Rows from block 2 of a small image diffusion model, named by matrix and row number. Rows with one number belong to one channel. Each number is 500 + 25 x the weight over its row's rms, rounded and kept within 0 to 999. All counts start at 0. Numbers have three digits each. After the name is the row's rms in percent of the matrix's.
After each channel's rows are labels from the 100 images, of 14976 (inputs lightly noised), where the channel reaches its highest value: "strongest on" is what is common among them. Only what is clearly more common there than usual is listed. The data: larger renderings of crowded toy scenes.
# convs0: first 3x3 conv (model.enc.1.0.convs.0.weight, 96x96x3x3, standardized in use, each kernel summed), inputs 0-95
# convs1: second 3x3 conv (model.enc.1.0.convs.1.weight, 96x96x3x3, standardized in use, transposed, each kernel summed), outputs 0-95

convs0.72 093:530485516493501502508492489516501510473538464493487476481466470501419509443476500464490438459479505474424461499510495512491504500539527511514501493494509487466509491495485503510493524527506538495497557515499510501471512494484532507473521569517527504534513515496509514503526485492496485540
convs1.72 101:495510500565510514520508492461530485536431390485476539497501502506504483497456456488501489507461494507498486502465496544503488498498528487480483483509519452479513491522505491513487480510501470476494488494476488468491497519490479539539469451492481485492507480467491506483476483496524481495
strongest on: its colour: yellow

convs0.32 118:538519533566481495500497454499517552476496536511497472485501471515520536511547517467469532495491485447493512512490489503488502490480487474506451477492491450474487481492450506508505521468495509505460561514503478472518491492512510520485533511539445501505523518481517536501516512487518508541
convs1.32 072:463504516555447550508490509524525520478486488512533510521564530491535520498477492463531522508509501495473482491500464452473512479496535488469527486494486470561498485510543498437491499489462522513499488512535503483479544495513478524523481466482484471484506487527456491505481503513511490499
strongest on: white object; light from behind the camera; its colour: white

convs0.36 115:407533463499488503477518513501509460522431508535428482509553537508525502515479510503498517508502505521499533504505521503523499514497494502503461487504478559496497506492530499510494500491490488495500479527511501457512489505483497509497502449470518513485499508503424492477485488538471531497
convs1.36 111:568490534468495493475496487486478502514501452477423512479502493506514516476489489578513438516500501473508488508493495530475522463511470503488509500484532488511470523496490494468490519518501465475487466492524525535484481475495498461498479496470538497469504485477544492521484503560509490513
strongest on: purple object; its colour: purple; its colour: red

convs0.10 082:477515500490505502504547520533495521520498526533501535486492467509456493506458529486557505507516491478464496485514540499478540484485469505494508514505438487447496513499493471461514502574496498507479482509506460498477488536503496492531467514476470508461461459529501511506524486494457532533
convs1.10 106:447477517502493502499503476489530505468493513454500456489471478471421451508537461500440495490513478454476480510517455513551490510525490489469499462489483494504530451494501507501496503508508487514499525502515510510531525512487517493484507527539500510522525504511532512499511517505542518434
strongest on: teal object; light from behind the camera; its colour: teal

convs0.5 106:485515471483508501499474470508441489474499474545504486524483540510478520510505506481522479468526499498492486523528459491503527514525489526470512500481466553438490505490468485558483526515517493536443520510486484510468506497493515507521512552464503516505524512534444466453485514477511489491
convs1.5 102:522504510519484489523478511507530512535474534480509480497507504497525492479469482502488518487498463462509475474446441458487464464496493483464508518500547433558492516532490494503503456480488416470502496499488486481523468498482499481482502506465517471488516483478486538523491473508491507489
strongest on: its colour: white

convs0.74 118:480513504502512551505511504508467488516498477544486507495508493503477508413431533529499426499493493493466495506514508497501520562501531524510516499505456498454490496497510480458459481529498455525519530506506517485479498503512511497525487480508534493532504524496462484490523504471488476459
convs1.74 112:485509478474494472498509493503513484496453514510517496518516517502491520515543533491535509455535512531493504487474466485471508444481474478484435506507540489523523554542523539464519499487504516531506491533501504516457453458459480471462478533487482486482487501502470497483468463506471492505
strongest on: yellow object; its colour: yellow

convs0.58 125:495532505486516526527546538524442459490509493536468492479475454509510514508471543502513465501502522498501515500502490497503479510504459498505481500542502453471497510532480502514473473520508412504504508475522541494464509522498510524520447491466493490456546541504523495503520514472499514504
convs1.58 087:550493515492516496500521428519517503470497520464538579495564513510498499506525482497515501509513518458496490512500530476510492529509532471534500507489529527462486517489474516493538487459523496508504513493522484525505473436539490509498476494479487518521548509502516528445484499521489478500
strongest on: hammer

convs0.64 092:490481493515521534499489507550475499483542473539478500484514437437510500501492514501511509467497484527486504481487504508509518502519520535516494505504487486483482485481499476501480469520487535511544548544501521502521498482469503509501525538508536461476537526407491448512492526491527516486
convs1.64 085:499534523425536499507569456449529469526473515485524517484496471500523498480488524521495463516497469490526496543528510555489492510513480507465508466500461500509475498493507505504492474508531497471495509505510494523533501509478491528466471480503517517542542500441510481478507486539495490469
strongest on: light from behind the scene

convs0.49 076:477469465437526526489472484478498490487543484514506509491519486506480532514488459544490454483508512543514487513487467516499495503499538548453519478508499525492501470512514515541553478514486511519468521499495541518516497510527466509480490519455578464517491499467512503491476524507491527522
convs1.49 092:527497483553524467539498543500483510470537496524481527471506505504517506482456509466500527481500528511485486467516507493528500466496497474472513515538501487507501532485510490533506527503510534486500496530518455452515534543547569477513490472485548527461473499499506504526486473482546474510
strongest on: blue object; its colour: blue

convs0.59 119:490518496498522541528538501528457469514476471545523508504538496502534517491463535495521465499517510535490511491501499496523498503498481512477484491525496477448493529490481504486484492472492378532492453455505550453502506492506496498502489477478498491475511520505473472480509504498495490498
convs1.59 089:501496510475483468431504509491464486433516468479470469461469476478448447512472495483488509509495506473515515520499517484507501505495488480524444537506477492495504476509490510534533511500504499524507511516500448518493488510515514523511449518506536523521543525501521527482522482494484521429
strongest on: green object

convs0.43 110:462506470492491505503531509496487460511506496521497507508541512501516496501474516513527512497514496527514516506504510519526513522470496513506523515502500454496490496511483500502493481523497451502496446517510515519487484498512525504517506470475561501490489508501470492478484519345475534502
convs1.43 107:468508436492501495489496493520514508520488488512518541503503506501505513495505507426479509496490501500490508499496501482493516498499500508497514489501504513498486484386497491516510494516489494492487480490486491490530504477496498534512494487482500491532455482496476461491509499367500495532
strongest on: green object

convs0.85 093:508531529532502487521545508519570466449565521508491537477500479492521488529505519510479539505501506520514511499471460470475472482492497499468505490493485476455495482472526500505525484503498479486500554551471508521492467504507515472523455502434504496483513525487534492513525484494502534516
convs1.85 131:473504507532462497497533446471511528493455511488511459468508495494485494505505465490499487498498486492475480501494467590520493487520501483426464473465482488523496444522500509480465480528499481503500515512513497522476471518464514514467532524481507503518524497504493483533535499511492497435
strongest on: barrel

convs0.60 099:494525465523491505485507484522513517479534513486484523493492514513500479532524484468483505453517524485525465514515460522487488396494412480493492508511492514468496480488461513516535516492504515484523527510510517494508488509471505493496511522470471500446518529510530484496467528490480512554
convs1.60 090:518494456517493506463481473548466495502478523499501545469530489483464518486460520462540495428522453499514477503475401497510503456495462523479501529499493500526481509528493491493491479477495486505469503530515495483496487499486472501458466503469479494500494491507509471491532511502514526496
strongest on: blue object; its colour: blue; table

convs0.25 090:492474490461466446505418471468483482480525505544496487465544483505496536459508486506503515501504509510534490526515497475484526512484498499508514486504518495539518490497525492496566478477547529482511540467497476508516513487521465506482497539522523512496518482480548449506474491485496458494
convs1.25 099:461486500537394511514502479479478538525473514486507488464504508466515483460489489508499503518504495497490511474505479546491470445522480512445475493490521456551479484544478515496477488458516463493484526508519507505482469520483524524476483485520462491503481496500520522507469522502514507494
strongest on: white object; its colour: white

convs0.63 113:433515477471529511505516504507470464493517506510494511501527492503491507494478531458488476463502496527430512514508506522516514528535499517501488502504473540484499507506518497503500495512511457512506497507509529523464497522444510521520506557475526500395507519502442516481498508499500507468
convs1.63 115:551497522472503481481495502481494486519504527520506509507480503507548486473509505613520499492491486513489496507501489465482509490510469515526442517499479488503478498475486490489504511483482493488502501522482489494483485513528483500496509434518485506393488502510501527479455494539507519525
strongest on: blue object; its colour: blue

convs0.24 085:520479497504480487499527533496493507489486462550490506487498464470522493526517455510488525526487500521570497461522484481472502536519514515535487482490531459465512518466513507489487523495509511551511538513496495508529514470503505507475473523482516473490537488425508527524487516480524445449
convs1.24 088:499489475541466491516474444492526513503488523487520484489468470523511496468494543522510522504507479450526489520474473484501471494514505459450475488492503475567515492538463509526474496483486442477505516496516518495490432485511481465460519529519468507522511512474486520476516506515490541521
strongest on: white object; its colour: white

convs0.26 096:534508488536490505486490465484451527491479498552511469508480500500522514469517483483511541531500523439496511494518487479487501496492508474502444513515517461506519498515489519518523524469501522522467510467491480516502498447546472509476483479552426506515554498489527534507486531482497514528
convs1.26 122:497491535479477486534478530513508471517492517434526515487510483503514471538463511515500455503510489476504513501483470527501513481494508484514520512500521471524518481494526517498474497466486408493525521519488513543517500514488532453479508539448563516560485491496531519499510495495499472507
strongest on: white object; its colour: white

convs0.82 101:521542490515496526468507480515508499519486473499466529507503520493561494459477474486505531527445538516509452498492494488458475516486509472483483515527500489487510513513504515513491491481499507520468509487488487466496488409488508467439548531505526515533508522501527528527522457514484521517
convs1.82 108:517494501506476494456488507474471518497485506489501518477457518500481486475476470534504486500380483489524514494481581497479528508487506517500489501472481494520502488545474506531496517494501486495507513499465507468483486481493500554497475478503475499515489483506438503471485503482501447518
strongest on: white object; its colour: white

convs0.47 098:464520488479535500515523511521489504503479415507498502483508468481492444469442523490514459471499491459459521494503493503525507499502484528481500509521490518495495516523491489506501500524498434508492586548509525476499512527531506525510507500515536484507491525495478490492484477511487541547
convs1.47 153:538512518497487501522507470495522526521413488517488507520558532525535555466552507507488453511510503500467495513500467511489510494513513490485511471455513492512492475513494498470482500503495468497486477504508494528474468430449498473450486506472491490500470498497472496504488481490472454487
strongest on: red object; its colour: red

convs0.23 109:488500472481491492500488523487429462523444481517500503497530458499550508498472501525497506516560507524523516504493529487545488526483545505498484497523510494504505517513490505491463484526498425498507484498518517491503499510484472507533436465462474491464533503498496536496481502475462539477
convs1.23 091:488512517507529502528518520493471496472510506479509488517438510482503455489499511490513512454458519492513420498512503504447511481498507486542522524503472490489504502489489522481487483491484505514510467477454523494543518501469529540489501497559537539535513517511512514466539505515508526432
strongest on: blue object

convs0.33 146:565542533525488498503505496534496556458497482521484512473488458514507512520501499485491523523494509476529505514505471507481497485483486465474471429496507467479489498496490523481492545501513466526466521465509497511532493472508522486479461496521426519472521522473546531514496501517504482535
convs1.33 122:525498494511528518512513493527530467553515534518527461537529536507495505518557507527526492525534497506464489477472530450530505505519516488554506533519490519494492511485526505526526464499463555498494512505454517513513517505529473467518551527544493469521482496534514508488497485533513490492
strongest on: white object; count: six; its colour: white

convs0.54 118:469489479437561515518461519475438495484536484500481506500513503499465479462454553507513425501547520488535513499492472486526478514485495475473503468506497490484496531502509499521476495511488472529487509438502519468476518525508484529525462482507494481499506522523501502503492528512494476479
convs1.54 080:531505502447465493483491487525501482497461513523545489552422518517533486524498507515515514504443509474497489513515552459502509521496513450520526475511443498505506501484495504487509513522485510531527490459495480475508483475458466537494506505531509494472464486502467466468518476494470501493
strongest on: red object; light from behind the camera; lamp

convs0.75 077:513526513572493537502524526509554513504490523469508499496475516518492501510522421452520523524465510510521513505495512465486457494510468461475454501505479496502513507529464513432461475493524453487503507505503496506535466497469451514525505483487501493536492524497511484502491486505495503474
convs1.75 073:554463503473506506503455502517519474476497478563500504524491484552503537515517544502489549526522514484483483529487486524474574537507511535511468511506525490524519520534490502502527517512470526497484528490527500523464494478519473497502503540509493514474513487494469541538511494475479482547
strongest on: light from behind the camera

convs0.39 139:484519497500515508520506511518488500523502436544480551492549508488470540489422519506566520477496518539528497497502510506502502498506476500497533470510480504460489526467506481493468494508498498538488474474491528434517519524490487476511470479503493490487494496473508444471494494554483490492
convs1.39 085:520528452511510500483492498517502515518509493519540482549467509535494584508546496503453537512534495488451510503499533458509477520495508490521450501522521548503488512517486508497500515526506521487517512480472492533474482520520519505545544511512488515525440500505515523495534493449488499509
strongest on: red object; light from behind the camera; mushroom; its colour: red

convs0.65 117:472529534493510539502518521558488547495482495471462542483507478515458545468495566532492476485523487500509494521526503494462512490482426512513523506507471460493494526476469488470512524481508495501492503501476536509492515520478481545527476542509471502480526498504518490492498504485471484553
convs1.65 113:511501498556499499522503445487513485477522515545541490519502531499510499479504443498526479537457495473508483497523505495521507509530501511477494485518538542524488524505466512575504500519511522542497500532539509499518487538506511513523527461569460501520474503503462484508489513535527505478
strongest on: light from behind the camera; its colour: white

convs0.46 097:501546490569488490478544477543541527472463453518436440491519498502501534518525476487499501488511501481533469504511487512475517503513486492503468508484489503494476509507489489499476505481500477550493559540497484492514507465481496505460515533539474505512527504486514501493500488553530510534
convs1.46 095:499492491507483497479502493503485499504496390509405505502493489509473493504456515475478518482489508507482501501502490494505474469507480490515489489518480503497529527537516518509507512532490554485504477468549475486467517459497511505557467493486497509458497505490510532527511465489532517534
strongest on: its colour: pink

convs0.45 087:499494507511490503468488509492470495476471449479422490496480480508423469523513508514502528548506520472522516500489502482495455520428492471495462500505524496560503486534479539516520508504499526511501555493508485515515484488510508500505498485510461504514486523510504548504489510533455519491
convs1.45 103:496511488494494497489513489503520491514455450498427519490517507508507548508457499499498502487521495469480488483477478538487448478474429528478508531484500522487511540508499473483485465522510457478455493505508481486467467504504476522524470471472499470459527479483523471542534505489528518522
strongest on: light from behind the camera

convs0.61 095:502507514525520514500501490490478490476514487497503507495505495505531525572509502469507539494516508563514510505509476513490466486474449489479477494502520514517497506529506512525532496506494487495497483505512501533467508497465522500500531486468443512400504531492451492497417529503477514501
convs1.61 095:508494504546484509516493475472494507511481544468493482491470502477526496517478485487473467541464474452506504514502538518480509506516449502471483483465509504545470511503478467498453478461478462466482523468484485481535512505437500524417501496500524489497512489503532483528493480513513474476
strongest on: blue object; its colour: blue